A small CTC audio transcriber, trained from scratch: 11500 steps, batches of 256.
Rows from block 3, named by matrix and row number. Rows with one number belong to one attention dimension. Each number is 128 + 32 x the weight over its row's rms, rounded and kept within 0 to 255. All counts start at 0. Numbers have three digits each. After the name is the row's rms in percent of the matrix's.
# v: attention query, key and value (stacked) (model.blocks.3.attn.qkv.weight, 576x192, the v third), inputs 0-38
# proj: attention output (model.blocks.3.attn.proj.weight, 192x192, transposed), outputs 0-38
v.63 103:097131140080057111211110111124195190174111120047139114120128122058130088091092132135134139129127209151133133123122152
proj.63 102:123128152137189149109175110169056107112150194149056107084167107194124126175108094080085143168144097120132137148129068
v.64 101:147157173123102128107131157123177085133161067125098125155117099119146132140145159082096137110149117123128089130143127
proj.64 104:129097094113181124127099109138076134156128186114134115098116163102094144121122084155130133135073140092131168164092122
v.65 090:108135122149100135168167120192107094149137130141073120133120130104046142113063124127174156194116156127139140129045128
proj.65 099:111144108157161129128114130148109131112112124146134169154115126148245061128103126133062095073130177140098065087207146
v.66 115:085097160255141135039097149146199138099202116108100133100163117100125118134156133150076159078111126107118075106125154
proj.66 103:150089114195138117189139093115112130141062199204104136133064095159104144114089059146123115130097124126083133199162122
v.67 094:107164119031160136142158145132069089128122129150185165170091107135086132107072105150159116121132148162188153119097154
proj.67 091:084132130130037126102102152123155124143121064091130154137223162118129121147153125129133112118159136129097115149187137
v.68 101:130186139079105110128171145149145125134112132137156138083144157126174070070060160110102172177071137127128127103153085
proj.68 100:133117138138203120108114058138116140130170122077146139127117085116089169149134152154128135143197087154167100124178177
v.69 100:145085107069180065106128125103130168120114189135099102158045133149156146120122067112158174116154165236129171155153095
proj.69 094:122134126130086129179153143125126124118137076153133131080202110117132129088121138116133086124135103096153190119081167
v.70 092:114123155062107154134133186163099149100114120064125084087128205068163125140134123149146147139190147131130136099120111
proj.70 082:134103138127141077163137130080140137160179127120138116143135159135096116116144064102114099140117105150181144132109134
v.71 104:189104151137093093086139097054178112125131106149133128149082097129133131128135094077099145111129080118107071146138082
proj.71 100:104146066094123184150149131164108154157121166168076118119190104107125064119169184148116113160099142132124140106035195
v.72 107:108069136121159105134145154123106153125167130103165119066129095185110127113127132191171056082147127129201177133146157
proj.72 099:100172105212103133133125148119150118128129128105113131129169133091141157118121100159169169173083120156095129127128104
v.73 102:110091164104140131117121101169153146120076119098228130140142123089117130092176055130138148129096174132103105137111128
proj.73 097:163168100086130112139144082092116067119122125144050075102082146159119145132127119139158141133129129119134180148117129
v.74 128:175079129000144097129124151132089084174126119140171084178091167081138134141115143162107136180120101152136174111109126
proj.74 113:068252081043141159132106144131128108150142093133099136076130176135145136110150167062095131119185116144149108117132126
v.75 097:149143120119122144222103136122109078064102118123137081161102123145129120121127136145146132153116194151195128123108178
proj.75 097:064142156152165139095107064146169152135116124105091169127177152129159120137125132125150141135153202121070118126131152
v.76 113:148160071082104122106184162095041093088120147135122149121146064108139160159132149141130110127171181074113085150056059
proj.76 108:157094182103084123125037174124167138192158072086101089099113127156130075048147149107134108208095084150159118058136187
v.77 085:128110166129164055155122145166162167117102089111114134168174111069168120150175141103114122133059186078116095130069134
proj.77 082:183097142153150152134140169093066101130133159119142102089027105102089155119130137161129123100177078151143089119153119
v.78 091:140092059089104202095147076190093123119113162152118113161139129124123132132048113090120121155125127140083139099144093
proj.78 090:120178128136089056131140149119101169114117140128173109083129128202176089072148084132052125130128111078122152127123182
v.79 108:139062105255151114124133077107155183201104150148086114048162099190112119174158068124138146101106106121157110137091110
proj.79 106:120142105153110125109130118126140138030048207157111143167124095114172092133112106133165132080170152139098142119143161
v.80 103:110109125216128123107104119143105161124101135137134128186150133156096126108199168089170153115146096140177153093151147
proj.80 096:144136130184151121141158103100213111154146141120166142110105118094175162149147109192131113076142133154113125131090115
v.81 097:112141129048139188123132121092126119137135130106071137180109131117042185178151127121190083169152130084135164122132086
proj.81 095:172128190114159074171128132174128140109177087118214108130123115145235102080146142102062122128084145118103036116093183
v.82 104:148124135126130062119163142108156099141142049131143119147111218087127135129154117117120115105148121137097156125134056
proj.82 098:124063072069125139163120118108112132137123192158105110116125047131114151158127091102155133089166148096182090192122131
v.83 107:140119087000122131122097149161106122172155158126152099155081164073170087115104126096105151135154155127123175155095086
proj.83 102:132135135059127128136136081114141085125106109123122122097157129226123142112138157093115117204123124128122031130118185
v.84 102:124081151070123192132122117162077077108100131107094135120143140160089161049086079201107135106109161122111129083098111
proj.84 099:075148083136124092116119116097123098124095078188137134095100141111160039183167107092129053114134124169087123086132155
v.85 103:109111137196153145136138141123123198148121135086131112119143125140132122124185175141228104115157127173158138183129138
proj.85 099:153161125130108104108050139062120104170113095096189092158153091053107149128168141138133098173129141082158098107114086
v.86 106:157180180129113131063119177021200127137128122216166147169109131118119139112153107132121129092122112107167106132131157
proj.86 095:128105075136136149127152104171086184131138132092105115127201117122121134207130177089121096175146128157133109104129083
v.87 097:067163135255066131110154142128181130108119114090131150125136077122134142155132163064206175065144103140111109117108102
proj.87 097:169105104166228158121107138128123154092152113130158141156104117084128074128115083196125053124110123122097152134132135
v.88 095:144101121004127138130112138161101048137125130155189081127118118105202089157114111090069112209118141113067170127121107
proj.88 097:126147103078130104201084147145105145122131085088094129098082181122118168101015185155127133107120071125151038113106132
v.89 095:159193109082146119144146093145080162107103137105101121147121152137146215129188074225092137133129116134107071143107131
proj.89 092:110088133084124171101175115153155100143130114129167110087114161127078119115152204034158134193146119118122183092134168
v.90 090:045132055036113110148144129141089174143082120126100153127126104117129096193126064110146065198124197124068156194080164
proj.90 091:162120151125088129128101153110137113135125129118129106119148164176178095039126100104093167072086090130107139100118152
v.91 108:122153133129142115117168093122111096120124086176102038168102111120171170125054123192113138048101161087129139135097187
proj.91 094:114064120146145093109094132116113162119121119126125206137131136093164144149150092094169092193132131139129127130149124
v.92 110:198147130198122143056154101108100161140123124209040177163100120173144111079125142111109180113150091109150126082101158
proj.92 099:116132096119142147125127136144168130130159171104255131121182155113095203127137094146143124139123143126130176146097090
v.93 100:228153164142134144136142136161124159137102126094208139127142140049113164147103125134132135121154091102137146106111121
proj.93 104:060092101104148087121127146056127135224123121132100076128140130121091073082147126154132122161127170136188137158162101
v.94 100:110128075117128147152127163096120139160113138038144117161075151179117168135241134101108113133164140091096129123120130
proj.94 091:143090152103101063094152129144146171089154137097127140127188122141118122099096114100135120101133145152177169143123123
v.95 096:107086140077124147115123112125097183154112184078133083034124117136062090128149133119169114177137111234071131140125132
proj.95 096:152180122130123091147139140122115072126127073155143183193140138116164140129130185115103135174126101038153167155152138
v.96 096:183119133015121101082137115132175195127127118128135140121144169117152129130113054145094157106134146134130102143127079
proj.96 100:099147096078100158197174133125147072123128181161080121087109146153072104084099150110121097160152073111128195113131178
v.97 098:194118138227163085109096136161171201104136150114102129135186059103139137148130151062096121119165131130164132125105184
proj.97 102:107127084133035179121110117091107067130101157151099099136091130135045110131129104195099186107132120128151120145142072
v.98 093:109117122051116168054117049123129111142113157114166093130132161211074145074109079122150078156144153111106094115126120
proj.98 079:158106096117111111230064172101081140149139125084133156103143096109142111162140165127092206136082073126148220129095116
v.99 099:078146095152131157119137156152098122103198143041127116067151088128054136135129153150115197111153137163069102131126112
proj.99 101:172125162138101127126096169136115145136119137201119159185121117132182101118087146065129075126143128144172152123134136
v.100 086:114077125113134189078166100133138080126167182138110153132117104093176173117134127136106155093159127178133098161149148
proj.100 087:134206113107105112086145133170136117154149137201104126114095198120077096143146015090129124152118151110114144088093149
v.101 115:129132117224101155116133123118124179136144185131026116064131102145126095206112119069061148090154160143096163148171165
proj.101 107:125111129157079106135099127142153099091105159239149111193122100128134086094107060112118160125133110100157119149096085
v.102 094:135130112045085163130131118149077065146086173125193129159120176107069185140130128106103184111132094074115110158165132
proj.102 093:105104144124144111116145143148146132100166101090035130099101133202173081130085082136081117158140139159150176082076156
v.103 087:152112153134109158133141125207081122127130146098183078140122120100023101106078125101118075163168128142155147141098158
proj.103 091:106173133117098099120102155128071148128116108055079128126188140132232165136130192216095128114126146153158122142168116
v.104 104:050147187203110109112159160129136124086127135194138168157120090176081082082105171239148153172091167063098110103147145
proj.104 099:149140150192154167125073084162145160123141074088130170119167154099167178115088122082129077136120113171082105109114115
v.105 092:126199127161127150111095130106148093135114075148089120157123117122237082136114160137148158176117127134175072146196152
proj.105 105:114106170118152123123150033128125098131174132060187166120103132149076177126138064126113083096137159145090132118093131
v.106 107:116120122085098144106124109138117038128110145139110115104183127093128053101077132135084150141119149130138155126060140
proj.106 105:119162121097126130180121138184100109105106089136107146143050111137184163173106136091096126145141108166068081102156160
v.107 084:156108094002180125150160123119115121141151188098076123086151168091197170102174115118124113185146092140174168157157070
proj.107 085:103143184135060128116111147122099134154132062114182111084098140201067188130133200153133159096096185122129122127150162
v.108 100:132116088142143090138153113092091172177161127198093081123142119146072103103101121192089126151112130054136120132158181
proj.108 103:108135164174112107102114101182161093069102154137171152107128112090218113128116171063176143091127138188126143090136116
v.109 106:105118124142138091115110114135067140141181129129144149095143107097107116134103106120102201129151202077098184166118151
proj.109 107:131138117151076124134145165155130142072093136148043102144115144176186057118098112096064093133109093127171072059133115
v.110 098:150129115107120146118130118143134178082117145078201121144092146127104083102104146078071104165082115149069132121058066
proj.110 094:158105122106176156185079196150086109207119082128097109135145111144119137078179185188144161122156101103187138084128113
v.111 091:103083169226119127103118109097166130127126172093113071070088116154132067137147130120113130154104120140119119107137147
proj.111 093:100117123225175136135131170168106132103131116199172140136212069072102139105117080149162083083141096127146108148139139
v.112 090:113141141047066160069128146155114037158130151125071147148144088112159111112093150179084144150128144119103131134123121
proj.112 095:120117162126169108137192145142159163141144083170127134111125167133119145114136126094138094138133132078114126123144123
v.113 091:199146151096117133169103161121136207131123175130143131130134151133099076097168164146068128166112127149115129140098072
proj.113 092:091110076083093201133137116114114056083075133160104045141154116170119151132121235094184122138173135149141170114106125
v.114 094:135150126096128137144159146199137146145102091127128116164121131128108126186136133131086130182087117172193144105094131
proj.114 090:120128133103102125161127105129183083123168133094132112107137179126143169088107137132125126127172127184083112119118110
v.115 100:098082142139167131134104124137066132127146124176147100191114171173133129101148180129102119154115174138111131160208139
proj.115 096:116189123117084196123144118109140145124129129076180120104154139124092207075116131120160116089127145113122167117091117
v.116 092:138111132143125101121147169127156108183128127115127159061138157150160161139126108165090119117121089154053172159135134
proj.116 095:136130161120129168120076148130151133128129114185081096131121111143099120143173113105165171117100116087159098138157114
v.117 096:122099134125146071121139100084176169132114100142110133113134105170185129195133167137121147106133121067255131201160130
proj.117 096:155088128142158127124153160074186142114115125113146204144144102108097144156169095136159117092118185184065124117049123
v.118 084:137127217142067135037133101163168149121117137129114169091163126124118133132177117139150107073141068115150072068177125
proj.118 086:133150122141159159187104136105144102159128153145150091209130151083113178164120155125128074160128174131104155234122076
v.119 107:155127112206127119148115185131097047143119113086136121116104062186170133154155098204130144124091206125146116146119095
proj.119 102:122078132121108121140119115121192177107132126155085167126111147050145145061126190069154099127155081125095117122098142
v.120 102:103150131070112112154185197124119123086125104136151113163165129117091089132169159108152105122136096190136095067114130
proj.120 098:191154131076226132062114128128163155168222107088130119118094126155176172141128131108125149119193141071156148165150092
v.121 105:122126074125129090162076071190067058180122149150177090135123072098133130136116116108130188137083146132119133152136129
proj.121 101:115119113142135141097131112129161145090097084158056123131100127118164122069086149117128135129082109067107123079084116
v.122 104:143097068044139135162033094172136084157100171154182136145148216073129087125150119110080177128155122155119129113163153
proj.122 107:120144110088111115107158125133133147112127141144038086104058073185110212107129177131166145128122139109141126157096134
v.123 105:156071139116114159115129159129152082145160120104090115105173139135085165105151129130148124150110116115146102082129061
proj.123 102:116159185106114097122148066125149119197139131115132134084068110110107113122144145171101083139136138122156133173158127
v.124 100:111212197181130118075154129173088116118127060083170122152142084105117107073132109149157133164102123115113092066114109
proj.124 098:146067094168157069127117105136149136104147122101127102073134161154147157197138126131110077098152155129107109120140114
v.125 103:123138164090106113118141170145130080112119091105119129071174116043127111131134133092135202160135129134174135175174100
proj.125 098:085131126157095154124110095084113077180161153174063127115118119137173125078108079173122046091118135122107127148127181
v.126 097:124140031165130152112148105119044095093143135141128183121100124169135162134119112135127108116115141089129136098137157
proj.126 089:130116172171106109086125117154196129156148118160126095097194125100156115088111041107170174076099148162082121059136110
v.127 098:167101142149160102122120171092130104177114132206137119127171097122128169082155133135073141101056127152131152168168151
proj.127 102:106148150079064192151128099110143143138101140160098118156081140120165138182120184097125108223157122116081125168088140
v.128 084:111096102172116147146123143146137167200125154132109167129144177086138122169082113090084113159142125125158171100131106
proj.128 094:151164154082065092102116129123137157079183126130161158129112114136088142096133166211156156085132109095138063130110165
v.129 102:115141130034123155085197127128102055174117103154116129116130144103145119132105139127170149137132141135095157107125115
proj.129 109:138132118183089132131077134057133179086068133116109138101132156197147101141142148158120102106147144130130146117072125
v.130 106:133204127080134118136157126173115144070100099132161082123104174127194093166191147121126140166135151125146208136129087
proj.130 112:116095127145126146087051127037177164164105170128077128113129072138103133072123119147147117090128110111099062122107115
v.131 102:150163083187106134137134124130128132130085117117188103194115123087060069139111104093128109197093106138086138139130108
proj.131 106:105127109131154083143157138108117092120132062136092133139134177122123123105147164142130183071115112152155114104093142
v.132 105:191129155134117087138177126122075137133102123194134121137027147156147181079128163152137127122082129140121110062073092
proj.132 109:061113089133152168138066136119172132126165129102158170142247107133103093135129104114126136109164102079095130199131128